From a checkpoint of a small contrastive image-text model: 9300 steps, 32.8 epochs.
Rows from block 2 of the text encoder, named by matrix and row number. Rows with one number belong to one neuron. Each number is 128 + 32 x the weight over its row's rms, rounded and kept within 0 to 255. All counts start at 0. Numbers have three digits each. After the name is the row's rms in percent of the matrix's.
# fc1: MLP up (text_encoder.blocks.2.mlp.fc1.weight, 768x256), inputs 0-127
# fc2: MLP down (text_encoder.blocks.2.mlp.fc2.weight, 256x768, transposed), outputs 0-127
fc1.727 066:096150139168133119064099137093123119168116127159114091133125105080073113086100131110135165093190112147128100079148139109183109110090122142113176141135137129086117138170088137124138171118100116084122174073103161071081105104141196125105125104113193082179127084122131145147132137100132063098116128117129167107171210094121095132127109148137153142106106145108078111197113099077158172106152
fc2.727 034:167092134114095153199161141156168165078134136106137134175113141182144140143121130164126117144076124146160156159122105152086160178190154133128099124116146109173117102107151102125110066173122142173142096184149096173202129131123058120159139139136061188056070163121103152127141127172155174121135127142119095148067074178122159153112170116122101125167141098143158123084142137176094097149085
fc1.728 085:129136105124149096120112108119117082146095141169176119161127123154171136166063109122036171123161079162149105113108164131135131073124106123133147136094089184161073138179103141057169078106161047163123187193074129170142170142103134149121173104096173118123073089132119112148128094073142146102122128104177146117097101123159157112175137164082171110119157126180114166106126059066059151121074
fc2.728 074:108110101077096116160117170167177123129153096150138141094093134116067133108122195115188135112103141090117119120152139128132129150126187105116113153144146122096180111090150082185127151118095197101114075096183180081106049096134129171167091161118100160097208099118113127138127183170130109132126100141099142132100187142136091133065128131153118169148126111080112086156118171187172107118163
fc1.729 111:154141153101108146108105169108145136138100111146171055078124125121099109094101124183134157130156128135139124131161188201143102107180106105140152130171130081196144107158116076089136132147157096126108098096100142165129097151158187176154105062126119185086143110168115118127055112123121147098188134134189162047095114099104121159154067074037156110098163093142090116103095101101122129159084
fc2.729 112:140127112077139102110077132127138143106122079112070082157096086129112128159076150128189156177120198147079081112133148112127084123148118141155123204107107113128137110162151109093183113135072193114085158079137175167142084155106124112113095206115125214167199089193069116058109099137121139141077085115115135100133137121161102098139115133141151157167138090087123198135148119129116150141172
fc1.730 059:120128187156138171109123117144119094093103154137141196090124151195150079149083099131120145119150137062163096077085133196159146141134048064155168134135131093131181070141150063170156158095166097101135150184067141129118195162144122124148074143175118145093172149159155185128146185144127156143186151121136124117134107114141107085182108138119104166173143122113142151137090100105106142165143
fc2.730 049:160156135123098128016127111167125224159126155106129112143086090097140107164098125079120127094141130129116150155164124117139130109156181187090067100133083131181114118151091180097165172081151122141153132063157157143152105108144121107102163092156123147151146072129102118144168123133117081156121115084183172221129113121090129134143159118096192159109170168130120122090159167155104085154161
fc1.731 071:101154081097155123032173117117118134152077170138198070088123168141096131080111089153119168145146113166088139072143127132156144101143114125034172153153103135104130122182063147087184115124140082057108058128102133099105109112112161166063098082099174103085125152171083125133133152148106162137115134146138152131119172107089114128111111153094117169092086125120074122166142088089107148104113
fc2.731 041:138104193166079118209084132118145139116172114128066198217133105113145134140091196099115138125098166112158110177103124131124118157124158128183085095143147110134115120057199113165085122155106185179135171142116106134167135126156116089185144199141071182123113099090141143124128124117185111108129120123090114108130141166159139174143139113163127103140136141115164142122117177173126114146116
fc1.732 101:088132126077107079083100081137124146120154137120140114108092065107116171085113111097067151125127106121088106116155146165122092075130138098146169135146154143117129091173108129094141157109111061141100154109145130150148141121075177094122083109107179109172074121091139135138098110100103103104120089098157116155102170180165169103103131158112158117117140131127071148130110080094133110122137
fc2.732 079:136117138155151176223159217116135106143148116169177145172160159122134096132125158133193164152159170125218149122109142132135113188123140158120108158110139157111105162114121131182113119160123210139182163172069117127121142136190072132151137133135108146082141110167106114114151132145123161125145145151097151095139165098106111200171138117168100093144124107127188118158130167148100187150086
fc1.733 147:098152101160219069135098095179152117128135142078117138117113138111128101080106095120182210176135100114095140126130099181133151151108161117134170127106128096152115122117151126103153102136129150123141141125130168169156157127125100161110121180147112131174071097117122119129140133144076130124097146121145116191188091086167113166176122121138106139108113134135134068066102114112140105176123
fc2.733 111:085136134086120146075178128114150107152140050092128086093180104165146121071161123141117075099133070141117120138145143121180100124140103191111122132126161145103113131117102140162110090174091073119135134090109098130115106106091136140162165051115143120104158161119070126132138171113101134107112126122158134081067177099087140044118168109063136118133132129117104158153111111129103165100122
fc1.734 080:151133117113117138129149160080116084178128156124129092150107093168174186123081124117090089203102111057111067089082097145128111093138122155112129197057142151143137104109167118114100088090131133143117206107115134134132128163091094048125165142107100139194105111162123114074125138133121129117120157149153103113103182102106121114106103137164102158098160137154072132118140135182130102120137
fc2.734 056:104132185114151108117103116191127174090141136141126182120152150077105095129133141149166158070147113212144174148173150070126106141115134111127135082170093122125174156144072157176178140165117118105140045166124128139137137093149181200118100101152152098075147154083131151125102112137156118115144150077108166179123090166113153128163155127091143132124118098089139095155110150083128103162111
fc1.735 063:209105070139177168115138117100156111161112108093131058137080128163132132146127152116124131198125119148114058101159139190203161128105084063128088165106109118150063119130109193090116067108140123135154167165115149143122136117097158137090117106140158082061083152176134127102116118109176155128156132075184137120127124157092118118136052120122128109162162120182099101111131124099109086114115
fc2.735 028:040112166097038064069102146157102139123160140155078175080134111109107126168079167093171127101088139104074134103079117085095114147141123156114149113137095139102194131135131105103154143087148137087080065091115147127175105094118136156177167171098116170153224084119077123155121146161107095131124094134103106127136130135156143128111149142140166201128122107092165144172144191149157137146200
fc1.736 071:138142176123168128094124207143091159156139089082105153099117217123133133179036103119079158147162090094137120087088164161109168147113077143172146176069083136106130040139092108182167147114161147110136154114100116140190153174141118127123119123114111145131136121127125162153120149160155117173149111143164171105168119104150095115180059083136076174135086140110138108099116144116114153128157
fc2.736 089:152165129145125167058149080123145175141065170123182174143059052137177078127145158102145142083173126099146124146145156133143083082135146144115091113163107104221154129131112172099150194039129118116160099097124169126113116097137123132101132099181140138156143098147139090118143150091108114138150134080155135185103064130126144120147171136117166162119165144108089122147153167136134094175164
fc1.737 110:154141131032139180129132148137143159149134109094130110144148167111150198125114127115167123158126132115105150154190100127176186135140127129107146131143167123109139184139152086116083148123172162196139148098158147140167037131161120105131085094079108168191066115136130145177119100099162104109081115109132138094171079148115092072118123101109092133056156161143114081075183184121088114123140
fc2.737 079:116140134185125112129137117104129106090137174133138132131109057130083054135136125149125133080138113142127124082082150112046097077105129112208124138102112099156112094135107161146142093169118099075093145142131096106081192135063108145119191174145194099115193133109143121086114175121120135142174115150121145135072174098113162144142133155175145133196131111129147175159067111140134118082112
fc1.738 088:157150125141114137144160202133159187180121064157061158094077096135064165086131140138166112151120080166142109147121153118144142087124148143155147152189126107080092099136115187074204140139105095122128135128127172104107099172119138152124082156104154120116158124094122153146137133150087120184135118137193100148139166084048115135157150157096142120134169152128095160192136053119102186141121
fc2.738 057:128106117105135130100085085117083124092178153133169126200189145103130155164071107135136180133110180125144134096122104107157132159146139107097107125081119093164145164098153122147075107142131109177143122112124095096192164084187122128152149135170117170144066136135117107145086090129138097116119167133105140099120172169213114185130126079171087116169091070153127115074129148160157076172104
fc1.739 154:103148154171166077153122110163127060099150100177139107098076063168115115131104129105162082064148108162108136089084140121130142084106149124156169067029151150113102138159148156180175119146157100164142163134149113101097171151177097067116112106168109178172147085138121158122163105151148170196101069158089125132116150090125131082147091119162070109109122154149102137134126111111151082126161
fc2.739 169:069051093125170114121134126152116091067131146113107141150129115197175095150144096058136131113166128094148163159168158179113156101121112181125132197087123167090086138076192051115167156134092153139138138128155098135102113138095087126123125117169093175127146121182147067147096176068144144062086113123149077141122162135146132126154114133118179155138129144156080129058137098162129127075082
fc1.740 066:169120126095163195134147207122089124173118114120087128134139173093107146126149135139114126181087072104079077142103135125162150038110098111093112123097151139130109117156107165120159096159155142087120075118107122171156146139173101145146079168126138115139136160142135156056092106086149205116110116079157196123136114158091124188131114122078092088184187164119156147121140116133111132121163
fc2.740 054:102123127139085101073102086146123172107132126114129095076103092175145098164101175095164108096145150130167149114158138141099127205112108114188129143148067139125124103138092110114119167039150079151089101121169133093111127121073157122100178125116106133147157073125130114177126159140118052178170091134136095119118129111158155056129118116183152209112103094144130108110141184112139107165154
fc1.741 090:164155156132142147132120097098106149104089105159106108182085086088128146159140072140119147105093107170096099145148126103125103136151158156115148177116103098184108128132143165133151088120132148145135144198024083126077141065149151157182154183102151189152125131126134137164098130091109082073137079116109117108077092151088102084171148134071125096116117123152150177154100137078113103123114
fc2.741 056:064101084125112089119115176177144100174163097129112157058121137176127147072074173140154125135119132119136189104131151167116185150102129091148130099181150171050139115138094133119134146150184102085140129078208165121127115184092138124112101083138129072149182099101096106083142159145116155175123171100199154122153202143127145159116110097135115110139185117130130086076138135188148092142174
fc1.742 141:170110100052178100174104081148130121152095135107094145125150112129148178044102087093170090156069122141119061136126118149118128175153089110164090129139162116135120100051110083109184152121160092195100119107102117111098095137152127156158107137094186154129095129090126192119131087134142174133140116112118117158109086103115093130146173076093124170116085115109139034066122085154166165116111
fc2.742 115:125141161102127114187089088144111133101153107163081123157098098101145178107116112137176133175070120132137078122129102066151119126109146141136112069092127073127103113134133130170186104143100094157121148084143156094085087133134103188125087122111177104135098137082136185118199131111093125134134117132050148117151090141169119124185156127118113126129114081141178121142100099193146151161128
fc1.743 105:112147121167114134210147148110074122197135110179117093134155123126116195171119121162147176156088133138104087094126126124132173085137083132149139097134103115057144150148099166140146126101100107192130084096123140140151100063069151185102099097100157115062122140066143167138117152156099118088153111160117154056158098121158072073099138120093194125085129146124100062166121065146134112175129
fc2.743 176:088138168172116151183105112146077087136124154164157118133100129124129172137116131145156173145077127126131136121125125100091158084097130193125114103112118092103107129161139148143139090165131096185160115102130122133129086094078141141103079125103155096104149132078122170174140127173081136092150093165107183079124040118180089148166136172117170142080137114149150082154101089177101072194111
fc1.744 136:156164169134138097111077126130132193143143141106104139109139075088121065130099119077157185147088185108111135072084129111150101158152119141157135108161127132149191084109180046143140121066176140160086162167102160108143161070123140216080150134074128146155143157111149145084113163123137136111159227111105139113151117135136118111214146110122092124167110142120137070113072076092106086115093
fc2.744 150:105083181142103089132140109156101093147112129100156192123114182155139084143103183134109100075090121146136206140197104105114158120128160130147110138165132215125085163128164141078123123135084137142122154081150019091086112127091177120170130113170177058167134121158097136104152086135125132152093090154180132117128130134079152135083099122152147066066137174178176129119146093132143123118145
fc1.745 138:135089163136150173141092117083082127120114091162111126122168129147094149114104167159131081075082124138101123128116110152136116112140127156121113156094083083112155127126145123087127168129135172084131116110071151151095129049138139155135169086123152153131113112168163081106154084109130108147129053133147147078154162172065110065140132124062140145165079154136119105115134138154154158162154
fc2.745 155:103102061166144147121131107163107147137151079142073132095076128118163109118176139169108088106117122102074176141160170121122136147149100119109123172091162138167140104175145164102082058140126071092138146099073170136144119092116160108159175092085087183234119160158120139154132109104124160146102124096134099107096101100114123184120122069024169106140130118147120120080132146130158132102141
fc1.746 082:117178118072176104170141096102126117140138171113102164134126159113162124174085058149152148157155113177137053093087127159155137053116137136153135159189127108125121105136169134151189168151166124126132149199153159149140180116127197113174127111164147111141170136153141121154154120138137124095135118112136125199180104145119114055156103174066111119152124146148185101067123162143123148165071
fc2.746 080:155109167151094119092128177166152157151040097082143123089125100149118088109110211071133096053140099062121148143157192128078132135118160116112129132123077134151146108136089150105145206068145111075115136112126120136113100208136138120083174107165134131102120054135114141126128173127142153185140156094191160175093123076104139135133152098147159155136163169113109165177106101111137113149176
fc1.747 139:070133103114154111079148158080132118093134114131181126100141140158104186112041120114133132113112142151032085130108094060089104149156156090152196174169133130121068097122086133103165139189106168107162148104070113123152152135155142135152138134099136129135164088077071192123174098180127118112111151109178111155154095118156203101108116118152164115101174135185127148150083130121069158148119
fc2.747 115:120151172057141089117114150115087113062114109111126132112095138091137127079127102104085152114112112152081148169124158121092198118116180126130117156097063125152091133175119133108200082088129105143111094100172158180124162103102120107125081118194171139146163159151012097169129171118142187188093125080107102125109197139088136094140158093085047122136195112166129132122088093138098162097200
fc1.748 067:145169122114091099142175126130152122170114115178119094096117201078076151103089105137154106124141113148131124111082133105144160082135142155167095125126182142140127094136103149106134142143132128123124149124100156063092131177180161154142145134151160132101143108081137148094115161150133136185113174145125121128141164151106124075173131076125155118118155100182099112174120078064079146090156
fc2.748 040:102129102178146141157127149091118114100170144158139161166153093116117156173113140167105190138115132146119103109141143112143114142130161081091090162137141113113131174101144167165130070189107172177119158151140109094149144099163085158205143165120105123185059188139105139125125106111107096070128182151098114132112187162181152192106114174143085106189123126105140100077144132142152112153113
fc1.749 184:113124130148140051157138127177107055114128137154135132147100086200146059154125146091131096120125137199160114086112110087108141058126176174138158129041124163122117143110179106173161147125103137173130140162098113103108143133186120127117093071187083129174148099156156156130143123106118095203108083144108155139136167064130153122158119147140130111103147124187101140121101144115153119065142
fc2.749 246:065061124153150097160141138174120103083113171107098131153120097172180113161162100062099127122150151141134151133170115146086140107130124208123115187085130165104124134075177039126154182158089154150137134116134108127148123132090120139128142073170085165159148090177157065163101176061111139073079124123146131138111149089145153131162142142089173150150128134163062162068148109172116115087112
fc1.750 081:115188115105152118173112155116119112162149069207145054163114100063087145105110075099084114124135075158149159083129139106105121128174129159179119085121110185127142064140080111161176088089162106126106162112062136058112120132133123112121112162128163140182088123116164156111134171156149149142099137140083147091094134142141160117092116113118151134140153163152104149108171074081091124128114
fc2.750 092:117118095154104144184166107114135164154169135166141155172120105130103108154111169185147147109118155144134124113152151123152154084144089095112089154176161164107148154122148126157088087180098154153124117161178151108153127081144056184224170119115127131149072141155136095105121103107160120103152208097116103129093156187142124157097071191127073120138128135102126079099109119138185166150150
fc1.751 080:079103156099141146086084123153135130090140146130088172104166123153145156121164196151146134205150105102129116108103106158196174135149071076145173134141166113107144142134170157057109176110118115118096104163059116147105185162126147111172118063122077082131180142138143087159112128174129135125156120109180130113146100093130156086089107133104128097097143074098171178136124088131114131136170
fc2.751 053:194168125167135088121163122142128125154101088094153065141101125105116097124110095100109145053108120141089152166158131077081079112127187123120068147134113141163081106111102079219139105136134110150147144107178151095156073081097133122111133171129166145156125143117098158134131124084160088153133137128080133150076140151105070144163155110154132158165110202156082101091135188148139085101100